Weights of a small image super-resolution model: activation silu.
Rows from block 2, named by matrix and row number. Rows with one number belong to one channel. Each number is 200 + 20 x the weight over its row's rms, rounded and kept within 0 to 999. All counts start at 0. After the name is the row's rms in percent of the matrix's.
# convs0: first 3x3 conv (model.blocks.2.convs.0.weight, 80x80x3x3), inputs 60-79, a 3x3 kernel for each
# convs1: second 3x3 conv (model.blocks.2.convs.1.weight, 80x80x3x3, transposed), outputs 60-79, a 3x3 kernel for each
convs0.17,098,194,177,177,184,172,184,188,171,180,202,206,196,210,211,213,211,194,170,181,192,172,173,156,172,194,165,163,199,166,212,207,197,199,180,182,213,215,203,198,247,200,198,247,220,219,220,199,214,218,184,204,233,206,222,186,176,190,197,157,185,189,158,187,189,195,207,194,203,189,181,182,204,196,192,190,203,205,193,213,201,206,210,213,177,207,228,226,173,171,180,243,230,206,205,156,198,223,171,186,173,175,199,201,208,194,189,202,182,183,199,221,161,189,206,221,248,223,200,176,185,237,193,200,264,213,221,216,192,190,210,203,197,213,179,190,219,178,199,190,149,205,188,134,198,230,184,178,210,202,189,210,207,187,213,240,221,190,188,178,222,212,218,217,198,193,191,193,195,208,216,203,247,240,229,220,192,206,193,185,174
convs0.18,095,194,180,171,181,162,212,199,176,214,192,208,185,212,198,188,220,198,180,233,214,190,193,202,201,179,196,216,193,178,168,237,206,181,231,212,212,180,202,198,148,171,159,194,211,178,188,181,162,194,227,212,199,213,205,194,200,159,187,179,164,223,200,210,188,174,166,240,209,181,202,153,194,187,204,202,209,196,218,232,216,190,180,166,160,187,193,184,199,195,186,227,192,183,172,196,202,191,228,199,223,231,217,198,198,198,238,207,191,158,189,185,153,208,198,187,223,230,187,206,210,219,216,216,207,204,203,176,163,192,204,220,191,215,229,212,188,194,221,231,211,204,209,192,181,158,210,224,188,193,220,163,155,178,228,227,215,209,185,204,205,205,195,202,192,157,191,217,201,227,211,203,258,253,184,194,203,196,198,199,198
convs0.19,108,221,220,224,215,194,180,198,193,179,215,222,210,207,199,194,192,191,190,200,144,159,158,167,186,191,173,205,211,202,240,181,165,243,194,164,206,178,179,216,213,232,224,177,182,202,150,174,203,174,200,192,213,231,222,230,230,192,233,220,200,221,213,200,215,207,201,219,195,190,206,194,200,223,205,210,213,201,149,201,221,163,215,212,189,221,237,177,204,220,184,198,188,213,201,216,199,204,205,215,194,209,207,210,212,234,196,174,212,193,199,164,239,229,142,190,221,175,199,160,192,211,211,232,200,214,174,199,203,191,200,214,205,178,181,199,229,227,176,203,226,163,168,188,179,211,195,176,206,218,205,229,214,202,183,168,210,196,180,206,199,194,202,181,191,163,202,218,176,191,208,201,197,197,221,197,191,206,198,208,206
convs0.20,117,222,176,147,197,195,191,163,207,221,191,184,174,200,197,188,216,218,203,169,225,209,179,204,206,230,193,156,185,199,209,212,197,198,210,218,197,182,157,168,178,187,178,170,172,165,215,224,205,193,188,181,189,175,196,207,209,192,179,197,216,204,215,211,183,188,188,194,211,219,184,193,211,191,219,210,221,232,220,194,177,200,215,201,177,234,244,221,198,227,228,197,200,203,197,202,219,213,184,178,187,199,191,210,228,215,220,184,177,224,229,204,226,236,230,197,188,224,197,240,224,169,151,187,190,161,183,177,191,183,189,214,193,209,197,197,201,211,201,221,190,206,206,193,198,182,216,204,213,194,176,211,203,200,180,187,178,205,168,202,164,118,166,196,180,196,198,208,205,196,230,197,196,195,207,196,204,209,211,208,188
convs0.21,102,186,185,179,176,200,179,177,189,192,189,209,206,204,242,217,190,211,196,228,210,184,227,225,197,219,229,200,229,242,221,192,199,208,187,180,162,164,186,179,206,187,154,206,189,203,184,147,158,204,180,163,230,217,196,161,177,198,182,184,182,152,141,179,233,240,204,221,197,176,230,214,197,215,230,244,201,209,196,206,193,168,205,223,218,218,235,201,225,215,188,196,190,182,221,207,151,181,171,183,223,222,195,176,159,163,154,170,172,189,186,204,204,188,204,212,194,226,208,177,179,237,250,232,210,191,178,214,220,209,225,227,211,170,182,174,189,185,193,261,217,196,199,174,204,176,187,208,209,205,202,190,196,201,183,163,197,207,224,219,204,200,197,170,172,174,223,208,211,189,181,199,201,169,168,204,190,212,242,226,210
convs0.22,102,206,221,209,223,217,215,199,207,216,216,176,185,189,194,204,202,219,234,185,178,193,206,164,202,206,200,192,178,188,198,211,213,212,212,190,216,220,184,162,189,190,192,193,200,179,219,197,168,226,177,162,195,174,140,177,164,197,186,194,219,192,198,205,166,191,181,181,205,203,217,190,193,196,186,213,162,200,228,164,192,231,188,201,199,158,211,218,153,184,203,177,201,210,164,174,224,181,202,205,208,188,225,240,224,211,203,219,253,152,180,178,150,197,214,165,171,190,181,203,209,177,188,177,204,222,204,189,194,194,199,200,240,194,183,215,207,198,203,172,223,254,212,182,182,213,168,219,209,218,195,196,201,190,215,191,173,207,212,188,197,177,185,199,176,168,185,186,232,178,205,208,216,190,188,203,175,181,186,201,187
convs0.23,101,204,201,219,185,191,214,190,171,198,225,203,194,180,200,205,183,185,180,143,174,218,127,199,233,170,190,184,177,171,234,217,198,204,164,183,195,195,207,234,179,180,207,192,231,231,157,175,182,194,212,184,202,186,205,161,164,200,198,174,160,210,213,200,202,186,213,210,176,197,204,210,199,188,196,187,207,197,179,175,203,213,210,198,209,240,208,203,198,192,198,186,188,194,159,172,223,227,188,174,211,207,192,161,198,224,177,217,198,215,200,203,174,177,228,199,193,216,188,172,201,206,214,200,204,210,197,252,224,167,206,206,213,204,205,193,194,210,205,185,148,172,155,158,187,190,189,177,221,191,157,148,214,193,198,191,208,205,209,187,190,235,217,190,213,210,222,195,167,243,201,145,190,213,205,190,207,187,192,184,189
convs0.24,102,151,162,160,155,189,187,188,207,213,201,206,172,169,189,210,199,204,219,200,153,205,182,158,170,178,164,199,189,188,170,215,193,159,209,193,178,209,182,226,218,204,221,185,190,204,203,205,231,184,169,183,170,156,178,226,207,191,220,212,217,189,173,207,174,204,210,201,188,184,194,207,200,197,229,206,196,178,178,215,240,192,189,165,173,205,200,182,215,206,182,197,153,160,223,238,185,196,228,218,209,200,170,165,194,188,204,204,193,203,179,169,200,166,180,203,180,181,183,191,185,185,203,208,189,188,219,207,183,215,246,208,169,203,225,231,222,198,196,244,222,202,194,209,188,193,211,202,161,206,230,218,217,212,174,183,213,172,168,209,201,198,168,190,197,184,190,250,208,184,206,187,234,232,199,201,232,224,169,197,195
convs0.25,102,215,218,212,201,202,216,195,190,200,208,215,227,205,200,222,213,214,210,185,181,226,194,185,195,195,199,206,186,178,167,195,173,182,186,175,172,167,182,215,166,183,202,185,166,191,199,197,184,201,222,197,234,243,243,197,227,207,205,217,212,199,170,172,166,193,225,168,175,206,176,197,226,182,221,232,163,184,222,182,162,193,171,218,219,159,204,211,188,197,187,166,221,256,147,211,210,166,171,170,187,209,201,201,203,215,199,194,208,192,244,219,177,247,209,179,179,206,197,187,188,173,155,163,205,182,193,216,230,243,232,218,219,217,196,200,177,238,223,197,209,197,215,186,189,207,229,197,227,198,197,207,227,220,198,198,213,179,178,192,205,248,238,166,222,218,187,211,230,176,165,213,223,211,190,200,195,187,209,195,187
convs1.17,102,214,203,200,205,196,210,226,213,202,184,204,192,179,171,196,188,194,215,207,206,230,180,206,250,194,208,219,161,219,202,179,235,191,188,219,221,182,170,178,198,196,181,178,184,180,180,191,193,183,167,165,192,183,169,197,207,209,208,243,243,223,250,217,208,191,200,193,185,201,230,203,209,209,199,201,218,211,198,222,214,202,173,177,195,176,171,181,236,226,209,199,245,250,182,200,195,183,212,238,208,212,224,217,212,213,227,208,232,183,142,185,194,161,199,204,196,201,215,178,185,203,211,191,244,237,197,192,224,224,197,193,182,213,215,202,201,203,212,189,164,184,226,221,209,221,224,221,199,184,191,230,203,224,203,191,220,206,198,207,232,212,215,183,210,183,224,244,175,214,224,199,225,223,198,195,183,149,164,185,188
convs1.18,090,178,206,243,212,218,219,211,243,180,198,193,200,235,192,169,217,208,205,196,201,190,202,189,188,223,184,190,204,168,200,209,181,194,206,199,218,217,219,210,225,226,257,195,202,224,173,165,212,191,184,205,206,162,182,206,190,175,222,223,237,241,212,212,191,213,189,190,219,227,213,206,188,167,214,180,204,206,203,210,190,173,204,204,234,221,196,193,248,217,224,201,217,219,180,186,189,204,186,217,182,219,175,187,198,185,200,191,179,191,178,214,209,191,226,200,210,251,205,179,201,182,155,185,188,201,229,190,184,183,191,198,175,238,215,207,191,212,225,189,205,188,203,167,168,200,208,228,190,191,205,229,236,231,213,205,197,189,204,187,192,202,156,188,191,168,171,202,166,183,181,191,215,219,229,197,181,170,179,184,196
convs1.19,102,172,203,173,171,209,200,169,208,171,194,201,184,177,207,187,161,198,198,222,222,182,250,264,148,199,257,193,193,220,183,203,213,176,180,186,164,188,191,201,186,164,186,182,187,215,197,219,209,168,205,218,208,244,237,198,194,177,196,209,164,201,204,163,200,199,182,190,207,217,179,201,202,215,194,144,225,199,182,199,190,184,209,173,201,196,165,200,224,188,185,190,158,160,169,146,151,211,209,195,200,222,202,186,190,175,184,228,205,202,228,208,188,222,184,207,198,209,200,232,219,203,186,203,214,165,174,181,193,170,198,224,198,181,172,195,222,205,194,210,234,206,194,195,181,185,200,185,222,195,199,196,192,177,182,207,188,202,214,210,206,174,196,221,181,202,222,145,181,223,194,225,196,205,201,205,211,203,164,187,188
convs1.20,124,222,225,187,196,209,214,193,213,217,226,246,183,232,258,201,192,214,203,186,194,207,201,187,191,209,202,200,190,168,164,213,199,221,152,160,167,227,238,229,220,219,227,227,227,218,197,172,194,231,211,218,189,199,190,215,218,197,199,185,198,215,191,210,220,230,202,222,206,205,220,209,240,197,165,182,213,222,224,167,182,182,179,165,181,217,201,195,171,161,175,183,143,194,187,207,215,223,230,202,191,175,194,203,208,200,184,179,195,193,191,187,179,187,183,180,210,182,193,180,207,195,173,203,189,199,195,216,211,230,215,199,230,192,175,190,204,183,187,203,207,212,192,186,194,219,183,188,216,163,185,202,207,222,209,226,190,208,220,219,231,225,236,215,150,174,226,203,201,228,168,187,222,214,171,167,210,179,186,173,172
convs1.21,098,219,201,200,209,218,237,214,193,199,176,198,198,184,226,189,201,194,185,176,200,184,171,215,174,194,220,195,231,227,211,192,196,183,192,208,175,187,177,173,228,209,216,210,213,233,208,207,153,226,227,189,234,228,212,216,237,237,230,225,232,202,183,188,184,197,179,199,227,207,184,190,185,214,182,199,209,188,219,188,171,169,190,163,171,216,229,225,208,172,173,229,209,191,221,211,199,233,209,189,249,228,197,219,214,217,195,234,226,208,213,179,208,201,190,211,197,202,194,219,222,230,183,154,201,192,166,230,206,206,161,167,166,174,183,200,214,254,229,180,212,174,198,211,167,203,193,197,281,231,197,222,202,179,199,178,192,205,214,220,188,194,197,222,249,221,182,198,194,205,244,265,201,197,183,208,199,188,196,189,176
convs1.22,101,201,208,187,169,194,184,191,183,163,210,213,174,210,179,216,210,203,208,227,183,219,219,166,202,212,197,215,149,196,196,130,178,182,177,198,231,189,194,220,212,207,187,217,207,204,242,210,217,246,202,199,249,221,195,208,208,201,186,205,211,213,203,216,218,192,195,210,223,188,169,200,197,194,199,200,205,214,174,172,168,226,212,180,216,201,212,228,186,217,219,204,209,213,191,193,215,197,203,214,154,207,191,184,213,211,223,185,209,204,217,275,203,220,309,231,217,249,231,202,195,189,193,207,193,204,222,157,178,194,173,175,180,156,195,234,189,209,199,176,196,199,189,200,204,179,204,177,174,203,199,218,197,179,201,221,202,182,228,201,190,206,207,169,203,217,207,201,197,206,212,196,231,212,199,216,179,206,227,222,195
convs1.23,098,187,227,191,166,235,194,181,196,206,200,217,218,228,193,200,183,193,191,188,211,223,190,218,239,184,223,222,236,227,229,225,175,191,254,224,208,196,200,218,197,231,237,170,188,203,211,193,166,198,205,183,214,228,187,195,180,201,241,234,225,203,222,226,199,188,196,193,200,194,235,197,213,209,189,199,215,200,211,245,233,198,219,220,201,176,216,192,213,209,213,176,213,213,225,207,223,216,257,236,204,184,196,220,227,191,181,189,201,166,197,167,197,227,183,173,197,183,176,175,193,208,195,183,219,222,210,254,193,197,229,191,154,216,179,191,211,222,209,184,195,212,235,228,210,187,207,201,208,246,240,257,224,183,222,214,213,215,195,194,229,214,228,238,210,202,222,199,222,194,200,200,207,198,167,191,188,189,192,195,201
convs1.24,096,201,185,215,266,191,206,231,213,205,214,185,216,207,222,227,191,202,227,195,234,196,192,251,220,184,212,225,223,232,216,217,237,188,220,258,205,213,206,193,181,180,203,194,187,205,219,240,232,217,218,234,218,204,209,204,220,188,162,193,178,184,203,193,179,225,212,202,200,216,231,208,179,180,194,217,219,163,252,199,167,195,203,203,205,207,207,198,188,187,186,198,173,156,182,220,188,215,212,207,212,186,177,243,213,196,197,215,226,224,233,202,218,207,199,230,215,213,198,207,196,165,181,219,226,228,190,201,218,156,172,205,210,181,209,207,188,186,203,186,206,180,168,182,181,191,187,208,215,198,220,185,206,230,190,246,229,186,209,224,194,190,191,198,182,200,200,206,176,198,198,201,198,207,210,197,184,176,164,140,181
convs1.25,107,207,194,204,203,202,222,192,198,197,181,167,188,215,176,183,201,197,202,185,188,227,217,168,210,189,180,209,231,238,208,256,252,233,210,209,212,175,190,170,191,203,188,203,197,194,206,183,215,216,176,219,188,151,210,204,218,199,181,182,179,188,183,192,192,184,223,231,210,217,191,194,192,191,192,190,207,227,189,192,204,193,188,190,225,220,224,234,193,176,198,157,179,222,218,234,216,178,182,185,181,190,219,189,176,186,222,212,208,208,192,219,178,166,192,207,196,211,208,232,219,250,257,223,198,202,208,184,189,173,193,201,205,169,155,169,215,201,182,205,213,216,185,185,169,156,177,198,188,190,218,189,204,189,195,191,191,205,205,218,180,194,227,189,207,208,176,211,210,185,208,206,218,176,215,215,174,206,220,176,212